config.yaml
model: "autoregressive pixel model"
dataset: "rosettes with rotational symmetry"
image_size: 16
norm_position: "post"
mlp_ratio: 4
head_dim: 32
parallel_block: false
optimizer: "soap"
beta2: 0.99
weight_decay: 0.3
Rows from block 5 of a small autoregressive pixel model, named by matrix and row number. Rows with one number belong to one neuron. Each number is 128 + 32 x the weight over its row's rms, rounded and kept within 0 to 255. All counts start at 0.
After each neuron's rows are labels from the 100 images, of 14976, where the neuron reaches its highest value: "top examples" is what is common among them. Only what is clearly more common there than usual is listed. The data: rosettes with rotational symmetry. In brackets: how many of the 100, against the usual share in percent.
# fc1: MLP up (model.blocks.5.mlp.fc1.weight, 1024x256), inputs 172-255
# fc2: MLP down (model.blocks.5.mlp.fc2.weight, 256x1024, transposed), outputs 172-255

fc1.730 [133  96 116 171 132 103 124 121 132  93 124 112 125 204 133 123 115  89 151 103  77 172  84  65 118 157 128 100 165 142 117 159  99 110  79 109 104 138  96 161 115 144 127 120 101 140 142 157 156 151 116  54 134 132 148 143  75 112 114  88 176  84 155 118 142 103 142  78  74 133 179 180  97  57 190 151 114 151  81 154 207 121 110 151]
fc2.730 [134  86 140 142 159 102 143 122  85 154 156 106  94 184  99  57 113 104 150 152 166 131  93 113  87 166 178 125 195 103 125 182 133  96  80 119 122 148  94 158 125 167 138 139 178  98 116  99 116 137 119 122 133  65 133 128  69  94 123 145 101 123 111 134  97 122  85 117 152  92  93  86 128 128 146 169  75 173 135  91  74 145  66 144]
top examples: mirrored (82 vs 50.2); nine-fold (31 vs 12.7)

fc1.396 [135 120 151  98 163 129  96 111  83  90  43 173  88 127 128 111 121 129 145  88 103 132  72 130 177 100  93 168 119 131 118  95 118  74 172 150 160 161 126  79  98  88 112 141 135 149 136 131 145 166  90 179 153 118  73 125 100 112 111 184 154 104  82 119 147 161 107  88 113 117 133 131 106 152 153 110  86 193 175 141 135 117 191  91]
fc2.396 [131 133  75  95  94 157 165 131  57 118 107 116 105  85  37 127 118 183 148 116 117 115 131 165 119 180  70 146 147 124  85 131 128  97 115 107  81 112 192 152 147 160 185  95 141 111 114 119  74 116 128 159 158  62 128 125 103 134 141 108 132 136 129 155 117 146 117  64 115 150 150 148 137  86 123 210 110 132 100  78 105 117 161 105]
top examples: pastel (68 vs 14.2)

fc1.171 [123 150 122 109  95 101 128 170 157 128 147  63 138 162  79 164 156  91 148 120 142  56 193 147 184 124  57 170 131 105  82  95 134 126 100 158  93 146 137 122 141 104 186 155 132 141 114 223 150  96 140 157  81 144 177 182 125 146 121 206 165 100 155 121  99 124  98  62 187  98  86 181 130 143 180 161 141 142 131 120 127 118 122  63]
fc2.171 [141 138 178 185 137 157 158 106 105 142 126 147  98 105 173 135  94  96 135 154 166 125 110  52 121 161 223 136 103 128 135 161  94 155 176 115 176 134 197 177 161  93 118 139  97  98 124  73 153 137 166  95 163  87 136 123 127 144 162 138 144 139 124 120 142 148 169 182 135 128 202 157 127  94 118 139  97 153 116 103  57 109 150 209]
top examples: pastel (59 vs 14.2)

fc1.294 [ 81 140 101  55  47 133 158  80 133 116 145  83 100 130 139 144  73 153  95 124 121 167 132 145 106 112 150 158 110 122 146 196 115 118 146 150 104 128 178  98  84  69 116 121 122 141 163 104 130 117  72 102 156 131  90 121 128 166 104  93 145 117 128 125 146  70  99 161 150 137  87  94 156 120  61 146  80  98  88  98 110 124  49  64]
fc2.294 [135 133 158 223 134  70  90 147 123  63  74 132 145 120 136 128  99 126 200 119 137 100 148  99 175 135  85  77 135 158  88  78 116 126 124 120 146 107  91 127 165 139 107 114 129 119  71 116 124 135 135 168  57 107 160 151 162  94 175 159  96 131 127 160 103 180 153 123 110 131 150 132  61 136 164 106 160 113 122 214 133 124 174 157]
top examples: dark (46 vs 14.3)

fc1.393 [ 81 160 137 140 145  83 145 149 133 118 134 172 144 130 128 135  73  51 133 134  63 158 111 164 133 138 150 106 166  99  83  63 103 106 143 150 112 136  95 164 144 134 110 120 146 122 144  92 144 118 118 132 127 122 106 104  69  85 147 179 131 127 176 128 194 146  80 133 115 102 127 130 172 133 131 155 153 143 123  89 109 116 143 166]
fc2.393 [110  88 138  99 107  48 115 137  97 165 181 105 130 173 135 152  97 133 124 128 127 132  89 119 122  88 119 208  88  85 179 171 105  98 131  93 154  94  59 155  89 139  93  92 162 140 153 103 151  55 197  93 142  59 122 110 148 106 156 115  74 171 123 133 111  80 202 171 159 135 145  89 103 102 146 146 124  88 131 116 103 107  58 113]
top examples: off centre (71 vs 30.3); earthy (35 vs 14.1)

fc1.452 [116 131 134  68 146 115  86  98 148 106 134 165 123 171  40 130 146 145 144 114 124 171 107  99 157 130 105 110 118  90 152 129 136 151 127 116  92 109  93 120  73 133 106 229 105  98 135  97 126 113  67  71 128 171 141  62 137 159 140 178 144 133  63 112  30 108 162 149  53 106  76 162 151  97 185  89 125 106 152 153  42 158 125 113]
fc2.452 [164 102 113 151 107 156 127 181 135 145 191 123 128 105 161 166 143  79 129 152 119 107  63 111 140 117 158 155 158 121 166 101 165 138  69 198 154 162 187 139 129 139 180 145  83 179 155 120 169 138  84 176  70 142  89 158 157 139 106  59 145 183 135 138 174  98 138  85 115 155 163 156 221 226  82 118 145  95 130 135 164 129  99 109]
top examples: off centre (99 vs 30.3); three-fold (79 vs 12.1)

fc1.519 [103 120  95  47 137 100  95 103 105 115  89  84 201  99 128  85 160 121 141  90 117 126  92 169 144 122 135 172 138 141 151  71 144 130 165 117 135  98 138 152 135 163 110 149  79 164  96 100 108  88 121 145 178  69 151 167 140 180 109 141 153 175 140 119  84  79 104 117 140  88  99  89 138 150 141 147 167 122 137 124  96 122 170  89]
fc2.519 [145 131 120 115 123 139 126  94  73 131  80 171 102 107 112 146 121 187 117 139 129  53 100 160 157  95  89 137 119  95 126 181 121 128 151 136 144 145 146 103 127 117  89 147 125 151 127 102  41  82 173 144  78 118  97 103 178  82 111 118 138 209 129 168 144  93  95  99 146 135 165 178 140 121 134 165 126 120 140 136 106 111  84 182]
top examples: pastel (90 vs 14.2)

fc1.16 [119 132 125  99 169  72  75 118  82 174  95 105 145  87  80 119 106 145 152 163 139  84 125  72 101 119 127 176  99 129  83 103  97 182  96  98 152 129  94  88 131 167 155   6 117 141 112  90 139  68 173 185 120 160  99 188 117 155 103 187 150 132 172 102 122 152  51 109 102 170 123 129  92 161 123 147  93 145 145 115 133 147 176  81]
fc2.16 [227 138 131 102 107 117 131  76 118 130 142 136 154  94 149 151 126 116 122 116 119 123  37 174  93 174 140 129 179  94 146 134 158 103 128 144 129 137 162 140 145 130 155 164 121  96 169 194  86 126 126 108  94 108 139  54 140  42 126  73  53 118  99 174 112 122 143 135 172  74 121 152 130  73 104 131 152 126 139 146 156  94 150 117]
top examples: pinwheel (88 vs 49.8); pastel (39 vs 14.2)

fc1.728 [121 157  90 104 148 100 140 116 154 117 163 145 137 155 105 126 159  99 110  85 119 101 132 132 111 109 123 186 140 124  78 106 191 130 159 166 177 105 112 150 132  93 147 147 160  80 105 183  83 111 124 128  79 153 106 138 124 131 102 129 135 135 184 127 134  93 146  97 118  84 152 181  33 111 177 165 114  93 140  66  89 130  72 144]
fc2.728 [116 122 117  93 161 130 137 162  76 150 171 141 120 127 216 100 127 123 134  75 116 175 112 124 179 156 154 147 127  92 154 134  76 105 167 109 217 167  95 164 202 133  87 151 137 132 155  84 198 141 193 136 105 123  92 142 152 189 128 126  90 101 123 159  90 126 125 181 113 160 134 145 124  85  80 198  77 127 156 121  84 104 140 164]
top examples: pastel (91 vs 14.2); four-fold (37 vs 12.3)

fc1.241 [103  99  73 147 106 139  87 109 143 105  94  76 127  90 125 145  69 133  53  94 151 113 107 158 149 126 120 120  88 130 118  95 125 136 117 110 100 141  47 131 105 111 160 141 143 164 102 102 123  76  99 159 158 141 134 161 112 105 136 166 175  30 119 156 153 108 123 125 152 106  95  85 147 171 109 183  85 122 139 140 131 118 121  75]
fc2.241 [141  93 122 123 116 114 186 142  81  80 110 122 129 161 129 125 174 130 170 136 146 112 133  78 124 179 169 156 110  99 122 170 130 115 184  52 180  15 171 147 107  90 109 171 123  83 139 119 134 202  85  96 119 100 144 134 133 154 167 173 118 161 123 148 146  63 117 172 142 168 110 129  51 118 108 146 109  94 149 111 133 145 145  87]
top examples: pastel (67 vs 14.2)

fc1.749 [119 102 138 105 166 129 114  65 192 137  82 134  76 146 129 184 136  60  85 128 106 126 147  57 183  82 139 184 148  97  99  94  70 102 105 196 162 138 117 134 129 127 101  75 119 134 106 157  96 127 141  90 128 126  88 170  96  97  71 164 143 115 115  75 166 133 142 106 133 154 108 137 155 168  87 102 115 154  88  93 166 105  96  96]
fc2.749 [141  69 182  93  53 126 150 120  63 141 136 113 142 146 130 108  93 167 170 128 160  85  97 116 111 161 151 139 157 185 158 144 189 121 100 119  78  97 167  66 140 137 181 152  96 103 121  73 156 128 112 213 116 151 176  53 111 148 162 135 205 153 110  84 115 113 162 133 110 163 140 119 120  25 163 135 131  86 143 131 145 194 109 166]
top examples: off centre (62 vs 30.3); vivid (34 vs 14.7); four-fold (30 vs 12.3)

fc1.67 [ 88  93 139  82  83  95  86 115 121  98 107 188 148 128 120 198  92 174 156 141 144 112  58 135  56  96  70  80 110 118 113 142 110  79 129 144  66 105 154  88  95 150 156 139 132  80 113 126 152  91 115 136  71 145  98  91 127 145 114 110 133 138  88 104  77 122 204 136 118 140 162 141 205 122 125  37 127 105 139 144 108 129  97 184]
fc2.67 [109 108 142 159 113 114 163 191 121 104 134 114  85 159 152 111 161 196 160 111 124 106 148 122 164 125 128 124 170 123 148 117 111 135 132 122 155 154  68 144 120 149  90 128 125 130 131 162 165 145 121 134 148 119 161 123 184 166 125  86  87 119 110 153 150  90  80 105 121  67 123 110 107 148  73 120  59  17 113 179 144 120 127 127]
top examples: pinwheel (80 vs 49.8); four-fold (48 vs 12.3)

fc1.636 [185 137  91  93 153 135 138 127 100 123  76  64 107  97 145  88 178  48 108 103 131 162 187 120 110  82 166 159  99 127  88  87 136 122 137 159 115 133 145 205 134 122 132 145 146 111 121  88  79 118  96 110 154  90 145 135 103 146 164 171  92 149 143 179 164 149  43 159  96  74 132 113 138 120 149 183 118 130 164 116 137 106 145 116]
fc2.636 [ 66  96 118 136 109  89 132 121 158 104 182 163 171 158 118 167 107 190 128 155  85  89 114 133 181 182  92  85 136 158 120 192 100 147 128  78 122 156 123  92  55 141 107 132 106 141 142 192 146 134 204 162 118 172 140  90 183 129 112  68 112  93 116  99  86  98 144  98 130 150 148 129 110 126  93  94 114 108 111 170 183 119 124  79]
top examples: pinwheel (91 vs 49.8); five-fold (31 vs 12.6)

fc1.271 [175 137 102  95 107  94 194 114 107 147 130  81 111 171 110 106 161  79  82 164 144 100 149 142 111  95 142 110 162  76 130 187 120 128 149 170 140  99 117 101 150 136 143  85 186 102 126 188 161 157 167  75 130  99 103  88 129 131 141 118 108 150 177 140 163 160 150  95 238 131 119 141 119 106 121 101 107 132 121 105 100 123 121 121]
fc2.271 [ 85  85 133 148 109 185  83 177 146  90  83 166 157  83 107 177  99 136 210  86 145 138 131 136 159 147 141 179 111 177 158  85 102 142  96 103  97  84 129 140 123  94 160 121 147 134 127  58 132  96  92 154 132 115 179 158 110 143 141 113 155 112  66 129 146 125 138 149  89 127 156 126 144 176 126 117 164 123 134 113 120 156 175 150]
top examples: off centre (78 vs 30.3); dark (45 vs 14.3); three-fold (29 vs 12.1)

fc1.179 [154 128 105 149  42 123 133  73 104 151 131 121 120  85 131 109 124  61  65 109 150 120 152 125 178 144 103 136 147  84  69  99 115 141 212 125 127  90 186 135 175 102 164 185 132 111 105 174 120 160 154 101  96  33 133 159  88 164 108 125 117  81 130 170 127 159  96  81 137  82 220 123 138 113 186 153 130  51 147 169  97 151 106 109]
fc2.179 [134 106 117 156 138 120 105 149 170 116 146  67 164 176 178 144 135 233 129 154  81  92 130  92  90 155 105 160 143 141 171 166 118 122  99 188 101 125 168 135 125 147 107 125 116 158 113 115 109 110  73 160 103 154 146  94 136 111 133 152 129 167 106 140 162 156 210 150  73 109 117 119 117 124 155 114 115 146 148  87  87 139 123 115]
top examples: dark (62 vs 14.3)

fc1.79 [136 150 181 152 156 116  61 139 103 146 113  98 142 121 200  12 132 142 193  56 145 105 161 119 135 172 144 125 132 105 148 155 123  84 126 106  82 139 178 152 146 100 126  92 158 133 148 152 166 164 101 117 115 131 150  87 101  60  72 206 112 136 151 163 103 145 122 131 173  98 131 110 105 136 145  90  69 105 110  83 148 118 187 138]
fc2.79 [145 151 144  75 113 103 137 152 132  86 104 121  97 122  49 147 134 163 142 142 149 101  97 103  45 124 155 158 148  80 139 138 162 133 156 136 160  82  66 171 141 160 129 146  85 113 138 122 102 105  35  97 183 105 195 147 129 187 174 145 124  97 149 140 152 146 202 115 139 128 136 142 159 162 146 131 163 124 103  74 115 115  82 108]
top examples: pinwheel (87 vs 49.8); five-fold (39 vs 12.6)

fc1.332 [129 125 156 106 166 111 122 114 117  89 127 117 132 145 131 121 123 115 133  76  61  67 114  93 190 145 142 129  79 186 141 129 134 143 130  73 122  84  66 170 136 132 123  67 137  89 113 129 118 159 127 133 118 115 170 137 115  87 120 164 143  74  64 118 117 144 115 155 185 148 106 169 138 137 139  99 140 103 124 111 112 172  87  81]
fc2.332 [ 84 141  91 104  78 132  83 144  94 104 159 170 170 190 128 157 135 114 103 120  82 122  99 112 148 129  68 167 100 109 143 128 138 121 138 157 123  95 123 155  95 136 122 116 149 173 166 138 156 103 165 140  68 174 106 112 156 161 136  90 139 187 117  89 137 125 118  73 128 173  90 157 130 187 107 104  95 158 157 129  78 149 138 134]
top examples: pinwheel (97 vs 49.8); four-fold (29 vs 12.3)